Rows from block 2 of a small sound classifier, named by matrix and row number. Rows with one number belong to one neuron. Each number is 200 + 30 x the weight over its row's rms, rounded and kept within 0 to 999. All counts start at 0.
After each neuron's rows are labels from the 100 clips, of 14976, where the neuron reaches its highest value: "responds to" is what is common among them. Only what is clearly more common there than usual is listed. The data: synthesised sound scenes: up to three everyday sounds over a background. In brackets: how many of the 100, against the usual share in percent.
# fc1: second MLP up (model.blocks.2.mlp.fc1.weight, 256x128), inputs 0-127
# fc2: second MLP down (model.blocks.2.mlp.fc2.weight, 128x256, transposed), outputs 0-127

fc1.177,235,200,158,183,232,209,197,183,165,232,194,214,211,187,201,186,230,186,172,238,202,208,182,254,217,255,173,244,219,221,245,191,213,111,190,220,164,170,269,235,210,165,192,190,240,190,210,157,233,224,209,129,182,173,224,193,179,148,180,170,224,178,165,170,211,199,229,211,196,191,133,170,168,186,237,178,261,189,247,251,195,183,231,161,198,203,196,151,181,200,229,228,222,147,172,175,184,213,215,206,231,215,170,129,156,157,154,163,174,214,192,197,207,173,211,223,218,177,233,184,197,175,200,185,238,155,203,202
fc2.177,175,242,218,173,153,247,232,233,212,150,209,188,200,192,199,178,193,234,228,151,141,232,227,206,159,212,235,179,225,249,196,169,216,199,215,162,215,232,166,169,166,238,223,165,180,157,189,182,191,226,211,239,163,243,160,165,227,205,230,147,148,148,216,219,192,154,228,190,205,209,243,206,206,188,164,180,158,164,158,211,164,145,188,197,190,137,163,175,224,200,228,183,206,174,197,236,190,195,182,237,212,196,200,194,174,211,222,170,162,258,184,225,250,255,176,224,222,161,157,244,166,231,216,224,202,194,244,197
responds to: helicopter (72 vs 5.6)

fc1.13,199,196,201,163,222,203,229,166,198,209,168,239,169,223,166,190,231,266,193,148,162,201,186,149,147,184,198,201,169,186,187,214,215,202,209,189,197,175,202,246,240,172,199,247,269,192,187,251,187,198,238,162,209,217,206,159,178,220,194,317,171,185,233,185,183,158,176,217,181,258,197,223,196,197,222,201,217,178,215,191,214,266,218,197,227,203,238,218,213,194,192,199,204,200,199,187,147,164,236,213,213,160,243,204,258,156,193,154,204,187,224,196,223,186,235,164,182,152,175,181,261,169,228,192,234,224,142,192
fc2.13,184,290,244,162,166,240,238,253,257,197,180,185,222,197,210,189,166,163,180,198,205,182,252,240,183,226,182,173,215,238,215,195,152,200,182,183,199,219,226,158,197,254,200,174,150,198,233,167,221,162,226,206,197,238,133,216,232,178,180,175,154,242,210,243,205,155,207,215,194,182,221,258,130,182,231,190,168,166,238,186,155,183,175,220,231,162,151,164,234,216,200,164,227,189,223,175,236,200,226,261,212,220,187,213,148,193,221,184,200,208,210,223,225,183,215,205,171,181,187,172,182,238,206,227,233,169,193,197
responds to: clock ticking (98 vs 5.5); reverberation (75 vs 34.8); text has "reverberant" (75 vs 34.8)

fc1.39,215,211,194,207,215,152,193,200,199,166,175,211,158,213,184,199,171,229,219,189,144,264,205,128,267,160,216,136,129,181,191,218,164,216,170,231,243,205,176,225,269,164,194,232,202,175,171,213,245,214,253,208,177,226,204,167,182,230,239,205,197,242,218,188,231,194,170,184,186,188,189,241,170,215,192,146,266,207,160,205,205,183,238,232,200,204,221,207,223,241,228,214,213,199,158,172,188,189,194,196,240,253,203,175,100,211,188,186,182,169,226,236,196,174,165,218,205,162,201,240,203,199,209,200,214,204,184,168
fc2.39,185,221,183,252,212,224,194,221,193,158,248,211,226,215,193,198,252,201,188,200,203,173,197,222,235,210,170,232,256,190,233,190,229,90,206,129,164,183,222,159,154,249,217,184,198,220,226,177,190,169,176,195,211,220,222,229,190,149,210,206,162,194,204,202,239,219,174,204,189,225,226,209,188,176,175,170,142,223,248,221,244,201,201,134,173,195,168,217,230,205,180,195,268,226,217,201,205,184,135,171,172,168,177,189,298,177,226,210,226,210,180,186,193,184,236,198,204,176,169,214,187,178,245,206,192,156,225,212
responds to: clock ticking (88 vs 5.5)

fc1.45,244,185,216,228,247,209,173,213,212,222,189,159,170,236,225,193,251,173,140,165,231,218,210,199,180,196,205,225,176,191,212,169,215,201,152,183,217,183,205,251,195,223,202,198,215,173,179,148,181,212,162,203,209,198,252,240,157,230,221,192,261,180,265,165,157,213,203,230,173,141,165,183,146,199,187,146,236,254,156,238,268,224,214,197,189,178,167,205,250,168,211,192,188,219,234,207,185,252,227,187,184,199,181,216,219,207,147,210,226,197,158,172,166,247,200,208,227,203,266,234,195,151,171,212,239,229,205,192
fc2.45,274,223,187,189,196,178,194,218,212,202,168,197,262,199,189,226,180,221,146,205,210,168,208,236,197,143,206,160,167,189,182,175,248,181,275,147,156,237,189,153,225,168,245,206,223,222,239,214,176,179,198,238,225,231,168,197,187,210,209,200,211,171,177,225,206,169,168,150,192,221,205,177,181,148,198,221,171,223,230,157,209,133,190,230,207,166,225,225,248,251,200,134,223,198,217,184,223,152,271,203,207,206,171,236,185,173,251,180,214,180,185,207,210,225,211,217,157,185,171,182,181,254,205,198,216,184,251,172
responds to: stream (100 vs 5.8)

fc1.32,241,126,222,231,200,257,205,259,255,215,220,206,167,152,207,249,200,161,177,192,217,148,167,180,162,214,196,199,205,186,156,236,242,163,226,190,195,199,247,234,210,222,184,218,186,149,174,198,199,228,187,157,240,190,218,209,201,183,162,194,262,161,201,185,192,242,275,208,181,197,177,186,200,231,211,112,239,234,210,190,219,182,184,178,199,174,199,198,244,211,194,178,158,225,199,181,193,172,176,229,195,199,174,159,188,179,177,189,189,255,178,162,260,255,200,243,196,226,239,232,202,199,250,202,214,228,218,198
fc2.32,232,270,228,167,186,214,205,167,249,239,201,176,230,191,224,210,113,213,252,252,197,151,211,195,178,188,210,139,240,245,204,200,186,186,212,194,200,181,223,160,168,192,187,199,182,190,229,244,192,185,192,183,179,230,164,221,150,217,211,210,157,243,220,228,201,168,182,208,186,209,182,204,229,251,216,224,185,142,173,210,188,185,170,240,183,138,177,206,216,243,238,173,216,156,212,238,212,178,203,191,200,175,183,203,168,150,243,197,225,199,183,278,203,144,190,226,216,244,204,137,196,234,233,188,175,253,192,175
responds to: stream (90 vs 5.8)

fc1.148,243,184,181,229,217,164,207,243,194,166,205,191,211,193,199,182,191,234,134,217,171,232,196,187,224,259,153,189,165,180,219,168,229,169,218,192,182,143,189,250,203,205,174,201,278,210,167,181,225,188,227,191,287,163,189,186,142,172,170,172,184,230,167,214,164,210,194,179,210,234,168,195,167,206,231,154,199,207,203,192,220,187,223,213,165,207,223,222,208,192,208,226,191,233,230,145,204,199,227,175,245,145,190,158,208,237,176,128,140,147,225,214,243,201,236,217,178,206,212,186,140,205,260,171,195,206,210,214
fc2.148,192,204,198,153,177,209,190,175,173,191,180,224,217,212,128,179,155,177,254,185,205,155,213,216,189,179,192,178,237,189,206,254,203,212,226,200,201,198,252,217,226,216,178,219,148,221,195,200,184,205,202,226,157,221,206,219,215,235,209,218,185,158,192,192,201,245,233,234,240,190,231,173,211,172,211,224,216,173,250,176,233,205,221,201,266,229,191,153,206,200,229,190,187,172,181,229,178,182,225,312,143,243,174,200,150,185,250,208,263,223,174,166,161,172,188,128,181,186,240,180,238,190,146,209,162,180,209,187
responds to: fire crackling (88 vs 5.4)

fc1.253,211,197,185,205,172,209,161,161,170,207,193,199,203,244,231,154,201,127,206,194,232,282,203,231,187,167,224,180,262,216,182,160,221,224,141,215,195,282,178,243,189,223,182,229,202,203,174,143,221,187,170,235,216,203,240,203,194,231,195,235,152,159,215,222,196,189,155,229,183,206,162,219,202,257,184,201,159,231,206,231,236,209,238,220,245,145,178,213,180,136,177,164,214,186,173,200,218,231,156,183,177,199,143,168,227,192,219,227,197,199,215,214,173,166,257,202,202,172,203,168,184,218,192,201,240,214,167,161
fc2.253,220,245,202,184,172,179,235,210,225,202,160,196,174,176,191,214,196,226,181,225,167,164,247,267,201,176,196,211,169,216,179,199,181,222,220,174,233,181,204,143,252,248,210,176,161,217,220,202,202,185,283,224,165,222,169,221,228,226,215,167,165,226,178,224,198,163,222,204,154,182,215,249,175,159,262,192,202,179,214,165,194,193,162,261,237,165,181,191,221,192,193,164,208,149,220,228,148,183,239,245,194,198,173,229,130,190,165,159,216,231,181,160,230,197,136,206,171,212,176,219,220,242,198,157,168,182,230,169
responds to: helicopter (46 vs 5.6); applause (26 vs 5.6)

fc1.7,227,233,194,190,204,195,219,186,195,209,173,224,202,214,152,184,215,238,262,206,141,185,165,165,214,187,153,170,175,165,174,171,234,207,206,234,194,207,221,194,250,189,234,242,214,232,186,170,247,124,192,207,213,160,235,185,256,229,237,232,195,163,148,236,149,150,190,180,225,158,190,184,165,267,176,205,177,239,154,237,221,195,214,152,233,191,235,227,185,255,200,204,181,216,169,190,253,176,194,187,191,197,252,234,196,221,223,180,192,172,209,206,198,234,186,147,166,152,239,202,198,198,249,170,170,220,171,178
fc2.7,190,272,246,107,131,202,200,240,207,167,175,206,215,187,214,214,163,152,163,190,204,136,239,243,188,198,209,242,133,233,197,191,179,196,205,221,221,206,189,191,185,237,192,204,211,195,172,178,200,162,190,210,194,257,208,207,168,201,156,169,202,213,187,189,217,211,209,229,196,183,200,261,154,154,215,174,213,174,235,206,153,236,224,251,202,196,219,223,213,208,216,228,234,188,245,161,175,203,242,278,182,166,165,230,196,236,173,206,235,194,201,148,238,191,168,242,174,209,173,214,190,217,203,229,207,136,217,206
responds to: clock ticking (99 vs 5.5)

fc1.218,229,205,197,202,165,139,207,212,169,177,184,228,219,280,226,186,220,247,254,208,176,221,188,235,208,189,185,170,166,205,182,210,170,220,204,242,182,234,177,215,248,173,213,199,228,210,202,168,203,173,228,259,236,179,185,202,237,200,241,216,193,210,199,184,162,194,212,168,224,182,196,184,189,238,236,203,130,221,158,197,232,178,205,162,216,207,152,218,177,281,159,219,158,223,223,205,236,152,191,177,178,224,181,202,145,240,208,229,220,194,206,198,167,202,156,228,180,221,251,190,149,251,244,179,161,113,211,208
fc2.218,178,224,221,193,223,202,214,157,205,209,182,206,184,223,225,196,192,194,223,111,171,169,191,249,192,241,218,198,209,215,216,198,226,220,225,149,211,197,220,176,145,238,205,169,193,169,182,173,158,232,201,182,160,265,226,197,243,211,187,218,170,196,234,227,188,192,257,223,200,224,189,191,231,219,193,220,181,186,273,164,164,191,178,211,211,180,201,195,225,185,199,167,221,245,211,231,173,174,220,249,228,266,228,205,194,234,170,191,231,240,156,178,242,168,268,196,255,140,142,182,193,130,214,228,232,236,228,181
responds to: thin (high-pass) (32 vs 11.5); sawing (29 vs 5.3)

fc1.156,172,227,246,152,148,169,216,209,184,199,214,172,235,237,206,190,169,215,204,112,179,218,155,240,203,232,178,203,180,219,233,169,191,157,159,230,154,179,223,202,196,123,182,220,177,192,230,185,245,147,221,180,203,126,227,159,160,187,172,161,224,208,223,178,185,233,207,231,194,171,179,205,221,217,190,190,210,217,164,223,209,259,210,206,211,191,204,163,150,219,203,222,228,217,239,202,252,153,185,223,245,229,239,224,164,251,213,178,214,161,231,167,202,184,186,243,124,230,226,194,162,207,205,192,201,198,184,196
fc2.156,143,183,189,154,184,238,210,166,199,199,210,160,157,210,257,198,140,206,200,199,181,181,211,246,125,206,236,175,240,225,201,198,239,242,218,209,219,209,136,174,151,198,262,202,214,205,233,167,130,208,206,205,186,190,182,164,220,197,218,180,131,227,211,221,188,172,166,157,141,196,214,207,203,219,224,219,151,189,171,210,186,217,159,224,214,128,195,202,141,226,195,193,215,195,240,188,180,191,218,219,209,202,191,218,149,199,194,149,226,184,200,231,179,207,239,195,209,145,198,218,138,201,178,197,225,189,272,200
responds to: waves (100 vs 5.4)

fc1.165,265,281,233,196,198,173,222,207,199,194,197,245,224,244,157,190,164,234,221,165,185,254,146,217,226,246,166,167,160,221,186,172,204,177,184,240,176,244,193,194,230,195,202,203,214,181,168,175,234,151,185,209,202,189,235,180,215,219,226,232,170,198,164,156,190,184,228,216,179,216,159,236,136,239,212,164,221,247,150,228,199,216,240,210,223,182,248,167,191,235,150,207,199,224,204,226,233,160,234,199,213,219,162,192,187,239,194,198,256,197,201,162,216,253,133,187,161,156,227,214,217,216,240,201,172,180,194,195
fc2.165,234,209,181,160,163,209,201,160,175,144,224,184,195,223,167,227,227,207,247,182,213,191,196,213,169,256,164,205,245,178,210,233,186,204,183,239,232,209,167,211,230,258,225,203,200,200,191,152,182,146,224,190,179,213,196,241,189,188,161,256,173,185,189,197,173,166,203,187,249,195,238,196,211,180,212,216,165,221,202,157,250,201,196,147,202,191,213,206,223,237,181,211,197,178,184,226,196,224,234,239,181,304,231,158,195,185,155,201,149,283,197,199,252,193,195,168,230,140,213,202,144,152,236,174,189,199,222,185
responds to: clock ticking (100 vs 5.5)

fc1.146,202,187,232,221,207,165,214,209,173,178,229,164,216,238,214,172,128,219,229,195,178,200,191,186,235,181,176,164,182,170,178,193,195,204,185,172,196,217,188,156,210,184,219,213,217,202,200,194,220,186,240,237,238,195,200,194,176,210,253,221,189,218,142,211,155,208,177,226,201,207,192,169,197,270,258,194,211,241,176,158,274,181,187,190,211,178,211,194,170,227,188,212,227,258,180,164,224,207,213,170,219,253,181,191,198,209,261,185,247,145,240,199,269,208,151,181,117,129,223,160,195,244,186,161,161,239,192,201
fc2.146,205,222,256,171,176,228,204,239,237,154,164,221,187,201,216,217,183,203,190,171,200,154,213,258,185,179,157,192,190,232,204,201,165,221,205,173,208,206,207,159,215,238,196,202,149,209,229,195,208,152,219,235,188,244,149,235,203,188,190,192,193,228,179,218,210,169,210,222,183,228,267,272,198,167,228,196,173,180,227,159,167,180,190,249,208,165,181,197,182,200,252,138,185,151,190,215,212,130,239,256,208,184,228,258,150,192,217,165,206,255,175,223,185,226,197,208,189,179,194,194,247,242,206,228,244,153,229,149
responds to: fire crackling (96 vs 5.4)

fc1.119,211,166,217,193,231,180,181,153,153,241,174,214,169,231,184,216,202,137,177,148,199,221,174,215,147,222,233,182,200,148,199,165,219,151,222,172,214,181,247,187,219,220,202,183,195,227,215,167,225,220,161,174,210,223,291,208,198,259,223,190,209,167,271,197,196,217,224,205,196,133,188,171,174,215,221,144,219,214,174,218,317,221,221,183,231,186,175,192,220,215,225,155,219,199,150,160,203,215,191,196,186,198,190,190,200,183,175,224,200,193,219,215,206,218,203,231,216,148,260,178,208,193,186,206,200,262,209,179
fc2.119,274,251,257,170,207,185,229,213,266,166,185,186,271,219,203,215,206,234,160,184,179,153,203,221,163,194,178,170,226,243,204,179,277,203,229,207,181,217,154,192,159,257,252,184,182,209,218,155,210,210,222,204,172,194,174,164,161,183,192,218,200,178,139,224,167,174,237,209,181,258,202,194,194,183,191,177,173,240,203,205,165,169,202,215,166,152,219,167,225,221,175,255,209,198,219,218,210,166,225,254,217,178,186,235,212,198,223,148,232,245,199,177,223,224,202,176,173,176,165,187,199,233,188,185,189,212,267,205
responds to: stream (99 vs 5.8)

fc1.54,228,250,201,182,208,205,203,191,191,199,257,214,213,204,195,180,175,202,247,168,155,220,143,204,218,213,130,175,146,209,209,202,146,232,157,296,228,194,170,192,281,169,249,221,237,191,168,179,274,162,229,219,202,192,229,181,208,191,194,223,242,189,157,142,188,157,236,190,195,225,182,239,189,258,192,208,205,208,179,225,190,202,209,174,181,191,214,185,160,224,186,197,215,223,242,171,225,150,216,212,223,209,221,191,195,226,215,188,246,220,226,205,189,172,174,169,183,144,207,206,174,185,245,153,158,172,179,181
fc2.54,237,240,234,203,193,234,200,197,198,203,201,222,222,214,178,199,169,213,168,201,212,171,213,243,161,213,192,128,183,229,260,224,222,213,197,200,206,204,177,185,155,215,207,261,217,160,229,144,237,182,189,145,234,169,237,171,195,213,193,222,179,130,211,216,200,165,209,209,228,239,217,202,184,167,169,143,143,238,224,205,233,155,270,243,219,194,234,222,254,194,205,192,226,195,225,201,213,207,184,272,201,199,222,209,202,202,165,183,182,209,196,192,191,275,208,215,192,183,183,199,149,226,220,241,214,183,298,179
responds to: clock ticking (100 vs 5.5)

fc1.172,251,211,173,249,207,187,180,232,192,185,192,191,195,200,172,177,242,178,172,167,185,282,231,157,171,240,213,232,179,180,226,212,240,169,200,187,237,130,249,233,219,180,198,220,212,203,167,241,206,224,156,129,186,202,246,155,180,258,168,165,198,218,256,183,204,205,190,237,143,177,151,202,178,178,178,189,209,151,241,256,222,242,200,237,202,184,214,206,191,199,274,185,218,184,208,164,161,224,206,181,215,230,218,197,197,196,215,202,220,206,201,182,174,157,225,212,254,177,191,243,246,187,149,204,220,204,215,227
fc2.172,167,228,179,192,173,258,165,156,162,152,183,192,191,221,185,207,213,172,199,213,190,131,212,226,176,185,205,169,195,234,170,162,194,195,225,204,208,242,199,132,137,202,244,176,228,178,212,217,158,190,232,217,211,179,192,220,238,175,189,215,187,214,261,183,183,179,187,172,155,180,279,208,228,190,193,237,187,225,188,122,242,202,203,197,188,141,208,237,192,198,156,197,242,192,228,243,194,216,209,260,217,206,242,234,225,204,205,190,180,190,182,263,228,211,231,184,179,233,171,177,172,272,178,216,200,185,265,187
responds to: stream (47 vs 5.8); waves (41 vs 5.4)

fc1.228,219,224,208,261,245,168,190,157,199,221,238,185,224,241,197,249,179,187,128,211,191,192,179,160,238,207,211,189,172,205,203,237,173,179,173,230,158,197,157,198,256,138,195,228,172,150,207,186,185,218,222,178,204,234,218,194,149,198,204,201,242,202,216,220,191,196,221,205,246,217,212,203,174,217,197,179,224,207,159,241,256,241,294,250,238,200,206,165,146,192,196,192,237,152,218,151,205,200,167,168,167,236,222,173,189,255,162,171,199,209,190,152,250,184,226,215,187,214,227,251,214,203,182,205,211,167,190,167
fc2.228,192,199,174,212,153,213,194,190,152,219,188,199,152,210,227,229,178,223,178,237,178,192,222,228,173,186,181,236,214,205,198,192,193,236,152,186,195,204,211,156,237,189,180,177,223,216,205,190,228,207,241,196,195,214,184,243,266,153,216,190,126,185,203,236,196,217,200,274,99,206,213,228,195,164,190,178,146,155,204,196,264,185,200,194,215,188,140,225,200,181,221,212,233,157,237,193,145,257,163,221,216,163,233,189,173,137,240,212,236,182,204,217,183,232,221,174,215,229,177,192,218,240,205,217,249,149,209,168
responds to: waves (49 vs 5.4); vacuum cleaner (28 vs 5.8)

fc1.204,250,204,152,204,244,190,166,194,198,208,188,191,192,252,229,177,235,242,139,186,189,249,175,184,176,188,200,192,171,199,197,193,208,213,193,213,177,183,183,211,197,191,206,180,248,208,118,185,220,196,231,200,206,172,244,172,145,178,251,188,268,163,196,205,220,160,214,218,190,213,137,203,211,187,198,169,260,268,212,209,222,177,276,253,195,179,240,209,222,216,189,189,192,128,170,233,175,228,200,222,179,219,149,192,224,203,107,209,154,221,170,199,221,234,210,179,229,184,175,196,204,214,190,181,222,236,219,171
fc2.204,193,199,237,162,192,210,225,164,241,193,205,170,212,180,133,178,175,202,254,236,150,149,192,303,167,183,204,196,200,206,184,194,175,222,264,231,207,160,226,145,235,232,183,181,196,193,227,204,152,165,251,212,197,238,170,219,208,193,189,191,196,198,168,229,180,185,207,185,155,173,224,247,139,172,249,207,197,136,241,152,202,162,216,202,183,198,198,150,230,229,210,199,222,203,235,262,187,215,235,239,213,183,229,185,174,170,219,225,193,205,187,237,196,200,210,190,190,158,173,219,162,256,184,210,201,185,245,180
responds to: stream (94 vs 5.8)

fc1.69,251,196,192,170,188,172,210,223,171,183,245,204,227,235,223,182,162,251,181,177,183,226,185,237,257,209,139,176,187,221,187,146,173,218,200,199,192,223,198,198,235,208,257,199,203,225,201,107,197,176,197,192,255,179,219,201,231,198,231,228,213,202,156,201,160,199,194,175,215,168,181,141,204,225,201,200,191,253,144,188,200,169,187,161,175,221,211,209,151,244,180,190,194,217,219,215,225,155,200,199,211,232,147,218,167,205,224,203,221,208,252,155,242,240,142,206,172,162,235,178,144,248,240,182,187,250,240,199
fc2.69,172,233,230,230,191,249,210,178,238,219,159,164,171,191,190,219,125,204,213,215,137,176,205,226,205,172,197,150,233,222,223,208,153,246,226,211,250,225,218,185,187,209,199,185,178,183,214,214,163,216,216,243,179,257,152,193,221,210,208,222,172,263,182,245,182,182,178,208,178,210,258,229,191,209,228,215,157,156,196,155,203,173,174,260,236,149,150,170,207,214,208,192,235,165,188,224,154,171,236,262,178,191,222,238,176,161,202,172,198,209,178,266,148,180,194,186,169,195,165,206,211,232,185,212,223,239,220,215
responds to: fire crackling (91 vs 5.4)

fc1.226,206,240,234,169,198,177,194,234,214,270,213,171,189,251,212,180,205,182,230,213,224,222,160,185,213,211,172,197,178,268,204,202,111,159,198,230,191,199,166,190,251,143,228,197,201,239,152,120,237,207,202,194,231,223,264,226,210,220,217,202,199,243,225,191,236,212,182,199,192,204,205,180,199,249,220,199,250,193,119,187,172,194,211,148,175,234,155,191,218,207,209,221,187,206,220,204,212,143,212,235,174,192,176,143,199,179,172,175,192,220,186,170,231,207,137,228,181,173,234,225,189,196,246,210,167,239,212,197
fc2.226,168,161,185,226,223,179,195,188,158,168,223,221,190,274,231,201,195,240,175,187,197,143,217,180,225,213,226,268,183,193,163,227,258,228,213,183,170,143,196,191,135,227,176,182,200,193,191,223,192,223,231,148,198,234,213,171,168,196,210,190,201,227,163,184,191,215,228,210,210,196,204,183,193,169,234,194,160,220,220,248,267,144,201,217,210,205,257,210,164,268,119,195,206,204,198,190,200,167,258,247,165,250,240,166,206,222,186,174,164,201,193,197,224,220,217,184,190,198,225,199,193,215,157,235,226,193,259,242
responds to: waves (52 vs 5.4)

fc1.64,213,247,187,174,228,184,182,205,137,246,180,201,191,201,215,132,212,203,212,162,189,254,218,270,171,209,178,193,165,216,171,141,201,226,187,205,195,153,219,235,237,199,202,194,254,233,191,204,231,189,215,198,279,199,268,189,214,268,216,207,155,215,148,214,154,196,195,168,230,210,206,173,165,222,205,176,202,236,157,183,211,218,174,185,212,169,245,158,193,170,182,154,192,219,210,160,252,164,180,187,199,209,201,187,176,206,228,208,196,150,197,177,176,187,176,158,131,175,234,206,190,212,203,174,222,238,175,136
fc2.64,218,222,210,137,144,193,218,254,237,166,177,257,195,174,256,174,130,168,177,196,204,160,252,248,164,209,198,208,213,252,217,218,165,216,191,192,178,186,207,144,197,226,235,192,184,172,217,193,243,153,231,214,194,226,151,192,181,198,183,187,167,197,204,214,210,148,232,201,159,230,220,272,175,143,181,180,171,227,212,190,172,194,181,197,251,140,170,183,203,188,193,178,229,195,239,189,192,208,233,260,202,189,225,250,195,225,238,178,185,202,189,212,217,211,155,215,212,195,188,190,169,261,178,202,228,137,229,217
responds to: helicopter (85 vs 5.6); spray hiss (32 vs 5.5); zipper (25 vs 5.3)

fc1.235,216,251,236,214,190,185,195,213,185,202,203,180,214,242,176,184,176,222,198,144,210,183,148,233,262,220,154,176,189,227,209,189,174,211,163,269,202,227,163,165,229,147,207,216,191,207,199,176,253,153,199,203,219,181,211,199,242,214,216,203,207,221,167,191,186,198,233,255,217,186,167,227,190,254,188,221,208,197,113,238,205,227,216,173,220,201,177,188,209,200,165,208,192,239,242,204,257,185,172,239,213,231,183,259,181,235,243,204,272,232,193,148,206,211,139,213,119,210,222,215,190,242,195,218,182,200,195,158
fc2.235,183,152,135,180,191,158,193,156,225,179,214,236,202,179,216,248,245,195,236,200,175,209,187,173,168,225,223,232,242,200,151,183,259,169,228,252,193,211,141,212,202,213,240,204,229,237,244,197,208,203,243,210,244,187,207,273,188,178,170,197,169,215,141,195,228,193,184,147,166,138,224,187,214,177,180,186,158,214,177,190,207,171,158,204,206,186,236,179,186,237,247,206,208,210,233,224,172,200,253,156,213,208,185,169,197,149,218,184,192,237,212,192,208,172,162,192,253,155,199,230,159,151,192,200,202,224,266,207
responds to: waves (65 vs 5.4); wind (29 vs 5.5)

fc1.2,183,246,234,213,219,200,177,169,197,221,210,134,187,257,185,200,218,196,212,219,143,214,168,157,250,211,204,202,187,140,147,136,212,193,196,255,186,209,154,165,259,192,246,196,235,206,159,210,244,168,199,227,267,196,246,225,201,197,202,192,228,176,182,199,194,210,229,217,208,223,194,224,188,241,192,167,186,188,176,219,176,210,187,197,169,201,167,217,200,246,147,196,231,209,215,159,217,187,198,239,230,253,306,193,173,212,165,163,222,189,239,160,203,183,181,212,171,202,179,214,207,190,193,156,169,247,177,153
fc2.2,196,253,180,116,185,199,247,260,196,193,187,226,213,158,184,243,216,214,243,189,247,211,224,226,147,192,187,151,246,231,191,190,195,195,186,174,219,158,196,236,166,242,168,239,143,200,214,150,156,202,197,177,191,247,122,216,176,194,183,182,195,167,178,186,220,162,184,224,175,234,236,231,210,200,198,204,137,238,223,197,219,143,244,198,182,179,213,151,203,189,230,247,194,206,224,201,177,205,209,202,181,149,188,188,178,200,235,181,215,195,219,229,210,182,193,201,174,212,209,205,196,265,232,236,253,156,218,258
responds to: clock ticking (97 vs 5.5); reverberation (67 vs 34.8); text has "reverberant" (67 vs 34.8)

fc1.91,255,168,151,194,246,201,180,178,173,254,186,196,204,245,184,175,207,174,143,210,169,215,102,186,183,250,210,125,194,132,197,206,245,224,224,151,172,212,182,169,256,195,228,215,189,239,185,212,234,177,172,186,184,178,250,238,192,257,233,197,239,169,191,202,206,181,214,200,216,210,210,224,149,216,205,177,175,198,182,186,238,237,246,174,207,189,198,184,257,255,193,155,158,201,192,152,202,209,198,243,214,231,203,168,215,221,185,231,227,206,170,149,168,202,226,164,201,202,228,232,198,239,212,181,202,197,225,208
fc2.91,187,161,232,220,190,166,243,200,183,218,232,222,231,177,184,247,243,167,234,184,168,143,256,173,209,182,177,228,222,198,174,198,199,155,198,207,179,198,177,211,144,205,237,252,218,174,218,168,237,227,153,184,211,192,192,185,142,241,199,150,213,163,206,204,222,241,227,190,188,170,179,155,213,227,176,151,238,212,212,232,134,168,234,198,161,187,231,231,239,148,194,277,214,228,189,186,231,195,166,172,206,170,197,168,217,146,186,219,235,232,183,194,192,203,195,185,177,269,162,156,194,172,244,173,227,207,167,220
responds to: stream (54 vs 5.8); rain (33 vs 5.5)

fc1.30,184,212,213,178,157,144,243,228,191,187,190,222,184,243,206,185,136,192,225,171,157,245,143,139,257,230,151,183,178,184,146,188,216,153,210,242,167,263,202,198,244,191,270,212,218,209,182,181,245,200,219,215,245,189,204,243,196,210,181,220,220,240,197,184,201,159,218,150,195,214,181,213,140,200,223,192,207,217,175,192,232,178,207,210,218,173,183,244,163,228,168,247,168,215,194,220,200,168,229,211,243,180,217,203,203,227,178,180,225,173,219,196,221,229,139,238,108,205,205,179,210,230,212,169,187,212,176,182
fc2.30,202,206,221,181,178,225,230,209,201,239,205,217,222,212,217,228,183,228,212,220,190,141,239,254,184,166,226,136,199,181,205,202,178,300,211,173,202,195,224,187,226,203,143,230,181,193,258,190,168,201,188,246,165,218,140,195,244,165,203,217,162,200,223,286,203,147,187,190,230,215,241,242,218,192,200,237,171,210,214,159,194,200,196,216,201,164,206,187,189,220,204,185,262,133,208,179,169,207,224,221,186,216,178,271,144,187,183,180,234,222,202,215,217,220,200,168,226,212,176,217,171,289,207,209,209,171,195,200
responds to: fire crackling (100 vs 5.4)

fc1.180,229,216,179,184,209,186,188,227,168,169,201,126,222,259,244,228,230,228,193,197,169,225,158,196,195,180,158,232,173,196,179,222,162,192,242,220,170,203,172,224,236,179,200,256,172,214,177,169,243,167,183,207,220,223,147,211,211,227,197,191,196,258,158,231,172,193,213,188,237,243,181,162,252,202,160,182,168,220,141,188,183,210,183,201,192,169,147,231,212,213,224,187,168,190,242,232,192,225,203,207,237,238,203,204,136,239,223,184,181,200,222,173,216,197,161,201,158,188,236,160,235,200,276,172,168,224,260,144
fc2.180,176,264,225,201,160,233,250,186,240,210,194,198,196,206,182,218,189,210,213,207,153,187,192,259,192,144,230,152,200,192,208,239,176,268,237,228,230,194,189,194,153,235,196,183,196,198,279,218,160,179,251,259,153,210,172,169,220,203,205,213,154,237,224,216,218,154,198,154,177,175,257,221,178,210,243,253,198,169,202,151,200,182,199,230,233,171,153,148,196,184,148,179,204,165,218,192,182,172,220,242,204,198,252,175,145,143,188,176,236,208,193,229,216,182,219,196,188,193,208,197,167,208,169,222,230,189,197,193
responds to: fire crackling (40 vs 5.4); wind (32 vs 5.5)